Weights of a small rotation predictor.
Model: norm batchnorm, depths [3, 3, 3].
Training: soap at rate 0.0029, 11100 steps.
Data: trained on rendered scenes of toy objects such as cars, trees, mugs and chairs, 97500 training examples, 29.1 epochs.
Rows from block 3, named by matrix and row number. Each number is 128 + 24 x the weight over its row's rms, rounded and kept within 0 to 255. All counts start at 0. Numbers have three digits each. After the name is the row's rms in percent of the matrix's.
# convs0: reduce pointwise conv (model.blocks.3.convs.0.weight, 96x192x1x1), inputs 0-95
convs0.0 105:107099137134104135138108115107117162124132165118088133140098132105118146145127100124077104130142127111132157088148114108117123161132121123147154084148117089123221111131130089124136139114110118134111100096118157164145104118124125137114098119078118092158116092140099092138138154119114144137
convs0.1 098:111107153151136124124133097118128203137139136129134154134114123132226127168133104081095113136141113113145129087141074129135135095131092100127095128111088144101107130105132136176110124132117150126132127141109123119112111090190111164128170105115153126127126112116138153102136100121103121145
convs0.2 089:156102139116135147139094124109117171145138114153132115112112128121144111104128130142087116162112130110128134100086119168138141084142150129148136145130159101105099136122126148129131102067157127150095162116138149163131159072165118101112157153123127157108089069076172102123143101111117088112
convs0.3 082:130109162125139152136085118194176112100123121102130110151097127143105142136114156148130133131118129097111114094118138127109155148083127103057100121127130138121143131092143136109112129096150119099172120109116107157127116135098135138100115120121086112131115198137135190124129119130126153104
convs0.4 099:115130130120135108110106109174122113154140126082142147156095123144162078132128160109148119175116122082139115071115146157132121133158137137136140145114146149112098133178183109140124131063118129117116159145122170127105095144136187112141140118155123135155151127104132141141105091124147108128
convs0.5 084:073139148111165110099135138136131138113101151105151131144131132116118096146131158196107155139130149128172105134145119107162110139134131102150113094164090133154143128103125146131158159084146121128149143142161149110154103090105143138198095156103093144137145145108137120115108133191141093126
convs0.6 098:103158094130129122114148107130111118136113136138110115136105120177095103145120065153129084125151182125107110132127137183123120126102117132117102152118106103094115151176177116152139088115150121134113181124124124140082135096119111140143165149127120139163113141062173098166089135151095123173
convs0.7 112:114103132152122111134137162120171099132070135128142151109102122135108120130137184115113114093114116184142126097116131120135148155143143119160144124112139134107147112109112086112131099124127122097120168128132110151097110106129118077125107133124133120128176109135101127146124118111128137117
convs0.8 102:118125148069125110119152143117139123124097138148082149169149124125139109130162122143145026146146129127132112083126133153161145207110119125099147164154115176135110130150116147134108146122107144128111164127119132148098169129117111161127132125108188112153118080147147154105141108080131121114
convs0.9 100:140124083124141140149123156156136128125101115094152157112119134103143085128157093163072099125118134163110095171110149131161105105106111137134170133123117136104143158152140072128135128128128208091101154133090142135112153115123136107151140099107123112130127146128111131129180145085122130159
convs0.10 107:130143164105158138099089115160137120157125090144100124142080163117135126127109172126121069130123124073166102143152147130112133139119124107098127102118118130120137145167135121092111126139122114112150125161116112110094083144137155116119132095155113115152169090102120144114133109131121129103
convs0.11 107:130149098126136105086119137150115137115107116141114108163119129130109174122141154106170129121126110141138092101102131072142087171166159088125143110154127105127107094161113141127130135092118152148147114122154160168136101145130152158140134112096127123123077185131132155082119166117138069108
convs0.12 085:092097111105116155168076111159135093096137131152165108150142113108090110131135139117136199116101100099117124154110132126151137095109144115095140139108105087157107108134134153120102152114144113145094112138102124116146108152137129132085084113122086123141160155164110153084084123150141141131
convs0.13 086:142134106140111134138083126110128177117170155139142114109139107127117154136115157118136119120106129115134087129110132147143078105114068129132113126116129106152144101120130107113118091161086152147108117140120118125096158098151161120159150111141146099117095121169161104120134140099108127138
convs0.14 106:159125124099154113120111150150097117187151134099120187130153114131085098126106117149112111151127101114116146126160139132134171155092141101103135107140135077173144139132154107136087138140159114121127159165157182167113112112123133147129078127097145135103094159133139070111111175138147102129
convs0.15 092:091147141112146129134119115155151177101126097112122072126146115110072092125122123137141155126141154132115130127140128167084126117170178140095105130122134151160140156103119145127121155138151140118100130100169139211125139121118124124107084157145144112104139151120100138138077110128099148152
convs0.16 089:166156129151135112117139161107109133134130127101116143128089088103161115127131092120091084111104126120120149130099119130154128114152104140151108139115146040121101145088104130109126100151152138133080123117090107128119108103176148125108159124121102127116124115137122140128183121114087127141
convs0.17 085:095119154126105186107131152099125109103082134091158143122145108112161153128122111129104135114109106147128136132108121149180156127127134108124166108158157126186127133113174133093096082132141144122142131150133177117142111130125124112155163139120116106137110153156115132119157110135122125135
convs0.18 106:140081096116161159161124107101114122090132079117138136127112138113135101107150114122143129154134143169152126086099148129107150151130123093133122118112128129122187130112152107140142110114130136152112104136123129104172082129194087136127104101106147123153123114140132097089137151136127154158
convs0.19 089:098124134145104144133146180151151153118111161141148144155131117125116151126105146181126094137135099117123128161117143125165157137082122103132146132162153184124128133126130121170135149095123125094115116109065155120171137122089129137107114123102116126127133109120140095148132072169072103131
convs0.20 087:113128148126110122129098135147125144110158155147109107159099141125093143154100119096114140115144158144154149129105126119141109126152105132084113130112176147154124131167101123134187112160135104164099120114162118118091097123090119064116093154146124129126145166141081133109145127156111151158
convs0.21 107:169135139126149146128135109100126101164130092112109102115103098094166135136139113124196142121112096119128146154149175109117152168143075141128150097133098139131147162145113107101119133137123104122205099150170132117140091139126114122119138137094192119171099112130075113117133144166129119115
convs0.22 115:075118112116100100107128158118171109100103146149109140133139111134114122156136110140138133139113171152121139073128097122116110111173155128121179064090138133118130129132072138111156151101143132104074135148146114156156114104095095115126148129106108155152128136117127150120094042119129162113
convs0.23 081:163101147135141105157099134131157130147146115112131115103168111146105142098126132087118136115114143156119117117130112124103106140138133141128137064119117112147091121158103085146136097135152129089098077085120126144133075118142113092138071132138148119113156120122074118096148100112150160119
convs0.24 105:093105126140111139137169131124115131150127124111100192078138117140136147152112170099127119132115122137141143146154132142126108133097118117125109136102130108147137100129180094158125109091156137114122118105153095114163150125145135143163130136111102147107177105140095164123130146117159144149
convs0.25 115:127098102159181149133099142122131146081103147121122129145097134128125175137176137130118110099121141126140116133127118117148096102104112144125132166110103161109135103159103128117140114144136091106154129147086174149138098128161133111096149097145163165149114163144154170110129159099174105102
convs0.26 093:123158176142125121110097099153127141139079138166150128112113155105104147108150150112100170119129090120100099126132133137083123118091137103128113136120130109156112100144061165119123180184147096127130135107117143143149152105128179090133131130150099124117103134109153152135119133142153160137
convs0.27 100:089150125112156061149156116113156107143110119113125134122145126147163111117116110129112104104130133113106179195153087142122138127103126109150113177141114158127122098125141145155139117143097060127147151141124125092094122131106127098077143103131153151125113122129174171134112131162116107123
convs0.28 092:134141126123122093157125138138107148155163095126106131156123129144130121156142133134151079148135163162099099126119152114101144150120108100134084137130125185143130131116129147114179132118106134163171122109144125142107194168148128148125138140141177142143114094145128055129138087124109104112
convs0.29 103:120176083099129110159136075078109135080133137096136122153103124137135148128124135125101119174102126135107127143118078135064133109147140118135085105108123125119114103136124143154119135110147178137088129119123146125168158143118143121141154117145119177122139160125106174171124115153142149151
convs0.30 079:139105115108139143145134096124153110088128103137168119124138102078075152159087109122133187104101119145149121140134114097135102114134108126153101109098090111150121123140135116096126116111178110121127123107120106133097100125100149096131102105132063146085095118111123144112107103116131115087
convs0.31 102:127145127096130146088145117112120123113093120120110132093158125122132147114138072153141073139102106125127120121130123095078121186096121137172179138108097120117117134118132096140096151108124190117117105125101149050151149113104141139144117105145120083127190135119122116133123137177113134140
convs0.32 107:141106141122125108153170077091118149112158154137137136099087155167129131114116124110124114133128144102109136097100125139110122152128188164104108118105098178132158145100169113147154137150122091171154114158095104130124128108112113110106158116135134100105120129158134112112132142055099084123
convs0.33 087:127135148097124111134148102168093179132116112121166156162140146121082101134117121151134139081090119110119164144117150103103129140134142095142111084166128146156121128155119135149157142098125125119150133145108169165146060128073138132133107163138127081127142181169123084108103103073142118110
convs0.34 088:160112145150120070129125130140101119156125131117147139097117150138157158146086102090091101102159094122155112117158156133099130103095123147067093104122111121072158141168098114089108120109134157142151105143120144131159125134126116139121173166173113122155119104086129127123093133130120142150
convs0.35 089:122125151139109137131102131152127136131099125151170154140165115098087136128101144098137167140109128116090136156106106113134170128139121153114149125126133125173150165083127124126118135105137120120114147075100137082120101165155124132090135182160099095105156148107147115107123093130120088112
convs0.36 109:110132076122114136137136095120124126122165110119156117099108144142136118117141113165120135156154152129102129113132041166122128126138125141172115113148148186110141134140123159095160139129140084126154115162113094107099144130159182130115116110107160158134078128130109092173105146152159108121
convs0.37 101:163115125136142150139104102126143137096130070092134090139169106124092108157132088108076126118123186107126126110088104079121124115122125098143117167128102136096133126139169134149128116124112110105178111153093111112101093137119120175110122118131117110112135127137140130164152089137101178108
convs0.38 101:091109121114092116139154163136109126145107128125142138140130142118152103148130124144108153122118142127142110181108129103114091117133174145113108105149120177133091121078177146151150115147100119162102156139129148146117129160116123146125114129112102142125110175172122126132131105131066111121
convs0.39 103:126111089166124156121128117095131126094170143133141128153100129145148120159114115118127130127100086120117138129120153131144120109096131160110178126142138138150154106120144152169110147135114094083106140146130125072118130185145128112133167152103088114079150170161156107144095117136105127146
convs0.40 107:105118147112119151165123155112134151092133083122153116104102137116136107121136158127126159116099149156117119164116106120082120109139142135098130152151146138124099151111181139144133127126105087099107138146128102118161110150133084113092104128119110119102142115114143144093132108100125092221
convs0.41 112:143180137117137138118138168118118161114110088104145114155082125118121135095116093160124123161102145148171113137119135111125100127086132084071117106144129126101157116142145120108095133140094166130125136116156153087161140128137074146127115101140091074123184118158110132140155156185118132139
convs0.42 105:161122178165121134130141140124125102122103137139130110132159136126122134160143145090126132176160145138106144176077082150155125125117097119153107133110125168154158085088118152126072118131112081114130112146099116149148119127099109119102132121166153150134129111153132156138157106118143113130
convs0.43 103:130115127162161126146081112126131143146173124121121131133098105107148137137126160122123081173142129132144086146120091150131121147131091159087146091093140182123111072138141133136162109127108114180135112121145110097148146132107127130121119136151101095095141129105109175121122159128104111124
convs0.44 113:144107151134116129155114170165129115066098140194109125124176165133125105117161129088122121184129147110113099113136135161135107091141130133136127160129109116126092140100116131131160120152124148164160166127086128133131187113125161076123116121146126165154106116116126136142137149178130105117
convs0.45 098:097120161129110103135136101124119144132162150169133128139116122101101102138131127160142128147132097129132088114141127136060098131144118159146161139117126112125132140087080134086137123140109103127113146112134143150145150107116123131108117134101116115150146145116082108089110101119109085152
convs0.46 103:093120143131109126122147120131129105102117130119145087158091175127143174158107164117158147148114144120129126150112136126169134126155150173126106158157130100114126108092138159140138127123117132139125125093125090120156167157089143099114117112132125117166085189148134158127082137087128073166
convs0.47 091:086146153138092073106154089155126128149105135100109154108110134156111177099112106149114168167170125110099106138112135109142147119169154135138098151140137160138118101151094138158141124125129134117202157160121155116126114137101170110126128119140108110127122161116127155151113118171153100130
convs0.48 104:136144120133079102118142090197126103138126136152129171149116149129114122121137170133136112127107116115108085119085113107100120121152149135121142143130141131119173099158154093125124141127144154126147088132110131084165138061142141121103131143163093070118110184148086160145072134113160115099
convs0.49 101:129108100172137158125147111119114152180079125106067129134133138163128104139122112131101104092111121143147108126118152146155119128142174117123146110124100097139151103135095119091128148121121152087148127135123107146136188099147120115137115134079123112115130128155114141101151117132157088163
convs0.50 096:148140171149122076102087048127103150165165137135132081111133124133140144124147140130151120124126120160110138146108112125121135111133112112200104090122122127130123166140109123115133096148132069149106122132139120134132144102146138146148148130124160136118072089150112127120125125133095119154
convs0.51 092:122118138102139153117132100144132118113183078129135148086112155151141149127087108114131080155151131119112079136124060143135116145134115158122149172124140172071125085097151114140126137117116140144123133140113106110136147096156099132134113116132136107175123127099150116120089163068109120113
convs0.52 088:116087172143136168127151092150108107162146098132118142124128115107134120120113138101144096131178118120114120147096160141163129176112163126152127142109142095137110132114122129087133150162088128130116073172098105104123160098128138172119128116116205109130104114119093103130150119138118124124
convs0.53 091:075097137089090154129092131084128140126152130119124138125107112145132104161159077130159117142138115134120171095133116146131114148089133101108175144162124161103101083106117141149149161128136104122128125112158154155126119125151135101118079144083161099144120167157113137173083106109145109129
convs0.54 097:171155136121097092102129140094119135108136125101129150098097113136115134116107128135134130158153150111135134119125139114147116145099124090132148091160087176131110129130082098130142145092124119091130137132133093146129141141102153152111118108105142139127091120138103114107086114086149122124
convs0.55 110:141141120135134142124133091113129120146115136085122136142114096128172147156163114115118085122118141127124111109123145139090125169114140162111129148144123170102112112122121112118144146123098153125117123135097136114155160112112133121106145163142182094191157108125104180148156113111109134124
convs0.56 106:101135114106124144135148163142167119145083115121118130157099142131112100132155152100160108148102100124125138131136133138166166107164141138111109112113118163108129114126085129092167143148196131141112105160095125117143131126126159106126154123132119170128111158126136201140132139078111173132
convs0.57 101:061141134094124158139144128143163150132120161139111138126128176150099171113128090144157132126136132133134135118089110112102115151104095110119153117113172132152128108092138103124121107110119137098147114150119120177135145138096111124143093139110151118153078101111152158165134120150161139117
convs0.58 097:112130139136142143137146118131134140125144127122141124158166110123133115172122172110112109163122141178157126095145154122154102157071103124121148132147151174133129109125114136159129135120113150130131180159170118137103096148127152104141130155135170121111113107141115128115138146110151081137
convs0.59 090:123115096119123125157112098114118141159108093123117100135122092136113130143102140112126127125122157119152187159152103099149159099154173161154103114104132164138116150075139137106112158114136108126131138155137095142099126145107150125124067100155065148123117136104120141193127100106128187140
convs0.60 110:125132063106087139141173127145119114104108139135113124114125117115148145140089106111113090141154125115139129155142153148151112194115108123125151125144089169127150106123123123164169104132118132112171159128136140189160125135150112148119120129098131133197117078154132113157144099088165062127
convs0.61 093:140164131083140152112137112119099140149104143082149153112132166122137186103144090077097192134161127134147106144130119126116159087117092134098101137131135132177086144130101139143100103126136154119121113093094122103132104131144076127098106127102102121124131156175146152093090115158133143128
convs0.62 109:112142147162117116094126159131146132152176122125112165095116116125128102133134084113127094095138113099118103132111133136133158113094151123134128146127136124153090133136168132136125119141127166151133135196147167111147113130111162128158189115143092095100145131134140127113101092142150103122
convs0.63 094:127176119128099153157099117159145135158138150110144125128131128135142160157098110132107156087130138123144125236082144121133135100087097130140146127131103108122070157109088139148104147101120119154131125117137113146150120147104151169149111152112120152117102165142123150099081122155121119105
convs0.64 114:095138133127141131109137102147132138139182096179105127131146088107120115119128110130126129111109131116076100111134138125140141101105092125091136147134080132108147209136163111163123099134149129121121135084137143152146155135135068129148088145128107114134107132091151103103078113094162161110
convs0.65 098:119153122096125113088146149097131134130060103088099098139152122126170106153154130106118087113149114110119129137138097124158162115133147159109103156121124104127114163126181100138127129133157141127079132093109163127139121120119125141115163142131121123109160089162132129114155156110151108138
convs0.66 120:089145139124145077121137155080122157110086120176150127145140130095128102141178129147092125110144086112130116165106131117112080106129093121125100085141136148152129126130125133127121167077158166106127143113090113083130127118139139130151114113126149130127115093119127128153123165142167133126
convs0.67 117:119093142138090130116109111170112134139115078162138107155118146125142137124074143085172128123149164172143105116110133106111139114139154124104146129120091140155158182102147124162170131101131120151140106104130099172140094158119094131113096133102140101154129154122095101089120098118126130122
convs0.68 104:123130111105147141128170152127164140134104092161123162111110106079133121164146111121086095158152129111102149146138191151139137145100128142146114123127124104081094146100119106138140108110137165105132126130158143158110174148126105114138067122068156118144091133145102095092141141087143113142
convs0.69 110:128138106125134129125156147130084107082102129117127122130150143118093082123151155194135127120110113091154137179164140131131122071121118154133097130115146125104079120118093121138129109102182115132142108141111074187147111132131164112118140160115112125120127112129119158149098101150167157163
convs0.70 100:140142104150093134161119106120120149142119116107104120166126145153114092145100169168131098115108114110178128150144102101168114111134136093115147111172100127121119116139139135143127145078095113099150123147055080098128128116115119130129154100127094162113134130141165121139102110130162124154
convs0.71 103:126126101138155114127148131121116117154117151150136138115173112102149098140126147109104112135133109156105128145121151159116142098146087149149100175167127115147155148194115086146146153120152130123161142083193092123096146112080184159114135170128147134123123148099167147145116158148073136116
convs0.72 114:153149104084124121128136073147112166138125124147115121138142109117123085123119136137113109099121130154149138135132102127127112166154094146135121177132122103129086131122131142098121144133094164115110155079087120110108098104118158100170155136131109170117134122086158140140104121156124132135
convs0.73 102:123157189129162093093130122124128094129179127174134115094132126156118102175121097109120131129109135126096146120103128093140128147113171115133124134137097173120113103148102110151112115179117092133138132123167134145136141125132105127113155116136145126141123128152162109124127125118126128107
convs0.74 097:093174140131137165100167146160166111120170107131152120118160114093083136131161147123120106113119178140141123117146133151143152157135131080113113119141140125131147116126146120109121148126112137117161111113164152149124113133088120116116108107132176118115152166133099108114109119096106114106
convs0.75 107:180124128143146135151124142119143113129105104144155148121060163095152105166150125152138095095105110097158121093113131166117134119114103129113104114128103104102108114124118117146135146172121129115163145101162105117134151086121149148095142139178127145127138137123115135125114161095121147157
convs0.76 097:088114136126140127161124114170077120145107141123096113133117149094127120133143112134102130125122166148146163164124099100124105139096124139163143096169140110135157122124125145144145164115127133083142150112091125156153155088099145142187057106128136155146175145090094137143133132107108112140
convs0.77 092:150121148121121126137097100129122142095095123106133114138208093154125137104116084139139203118121101088132131107124143130131091117099163148132152094124127074185108118142139121111125147156141081131120106114152123126137119098140090150166160128136118133106119118133130101116127137149148146149
convs0.78 092:118147117127109098097131125123138124152157157148122093108120135142173153123158104125102103144128104123112116119083153100133160168113102109138158163139135146083122147149117133092122135098094145171104107103129131159131171139146106128139190138125169114173123100153129088116068142139125096133
convs0.79 100:143148136155128119140165117079109083152091109120135146152148133128112152120080152126185042062097162113130093136150136153113142117093122107119106119121165133114132095105107138148144119137115094147110148077152088127148145125131105122139158111118089091107127131126186116122124082087127151141
convs0.80 113:137108102089105126152132157142118114104096136158082134188128139095149123132140148129144105182135163117151141146165169141138113133121107174098098172135142206123091100147114104144129148138121157186126110126115166150124123152124156133125139109135129128144065164146118117107158126100122102110
convs0.81 099:105147120131103153148128138131106129185112125096110106132095132134111123113104131101118092119119122153107130115103102121139134168140134111145131120128145072103102135143113145106124145156150199120090135124115157103115179145130154102157104123122117141123125118088124116184187144155149127147
convs0.82 110:179136111139146135114095127113146082089137169122120090125108119109118154133137091167166107087104079114124147110131144142139149141083118179137152154102102088116154160164107133119091134169114145129117109130099143149190142086151142142159155146169124146137148128125155100162129071157122129122
convs0.83 090:132127103140151134106115133122156143082104160126137153145154148159163131149123138132105141087125088095144137123127127130099129088057123150114170108119158094096131118144119163148148114126104089114103107149117126111118153160169131077089218135130128134126127112119120095141151100119131105141
convs0.84 093:091140119123170131155114156111117139144096134122128141146123131105087090104101121106130114124116137150146137109109081106161124162125091127145148112145137141131109130166144104123157162116125130135200161118159139183116125136095164116148102168140141167184099087093127172156125098107152134111
convs0.85 094:071114130132129093146125124120163115085136098137139140122165114123085133124110140126174108123153108135134100140062118133130138112154129124112148155125143133168135116127125109140144137155138124127155152152150157128142111180138105154118070110147121087132121171146136157108156112127121135148
convs0.86 092:057145137166136151113113146147138157149122139097133125177165071147132131109136109142113109152146162115144126125154125125187142140107072110159137076134109173152148155137076162139116109119153109091128154113125137116091102130107111140120108094136116126104110110110154149149133104110154142090
convs0.87 099:099102114141141126110122122131159109154154119128124160120110148090166122150150136142122095133143128092132119128124143130103115149120155120118129132107098128120132123097096143107125132096137129140103133099149120157156177134197107138141132143120178139145100093171098054112153143121128110133
convs0.88 104:144125151146109136175122161121124138130097142173132133108161124131131147126175154159156163130146192162110128122116149126125124123151095146147124109119125109153131165122136163121148113149148128142117130147144151126092160119098109130152105150110084102136139160131114178137117131141083147099
convs0.89 097:098146127114159106089121179095122107106149092116150107115091153085141067131168154085139119103116138120138132133141135110130116112111152145138114155102151177111103104135107131156145153101163077179123100150121117125154112132082127132131160108119168138119117096097105136100109129054142161129
convs0.90 083:095144103123161152187129154137143134140127150127121124134156142159100125165118157113149118105129155143157115145122110108132143127101127144086135088160128122113139082130085116094084124143137130143142128122141129164116122124104140136133080156151112160081108150121101153119115087138152135101
convs0.91 109:113141116098134065139153122128141119173163131106163099124114161112190136099147079124128124125149133133111132154112153146139168122116112166148104115147137126121152160089110114174149076123132116085148142135173113093154093139085150142101166095109188146135120119136129132175104104108083117140
convs0.92 096:138165122140141129138179139093109136128144158091136176139117107142088133147168137183154129131144142110133091122128137140127128126131177095107144122134117149121127123139136167159104168113132119116134121148167111144129087134104150124110106116109091125145070129112089115114109097127177103099
convs0.93 106:091134108100125120100174128095174123105125125146108159163138152126153147122115136113118100161104151116084105151164149126131168093083118149111103135115151161091092131152136119120100153084109120163133119145142174129128119104132131109156151148093172114099105083108171153115084050088114103112
convs0.94 110:140137149097159105124172077154134140135131134141142142108156123136108154128098093135171113119133182176162124120091095162133136145144108120122133116091110186143151174098119088156119119155109125109169163151155141139179134140131106090116161102091141138100196071142132122166143098140113105088
convs0.95 101:139107134113148128133102115119158140113167130157131118106148100142099095154171121096109133137142129120151164183172114118138196141134180155099105126121098133130134111131138126138162120173130135138106135141150153164147162152140138126143128135153101164160097162133121138136108129079108091139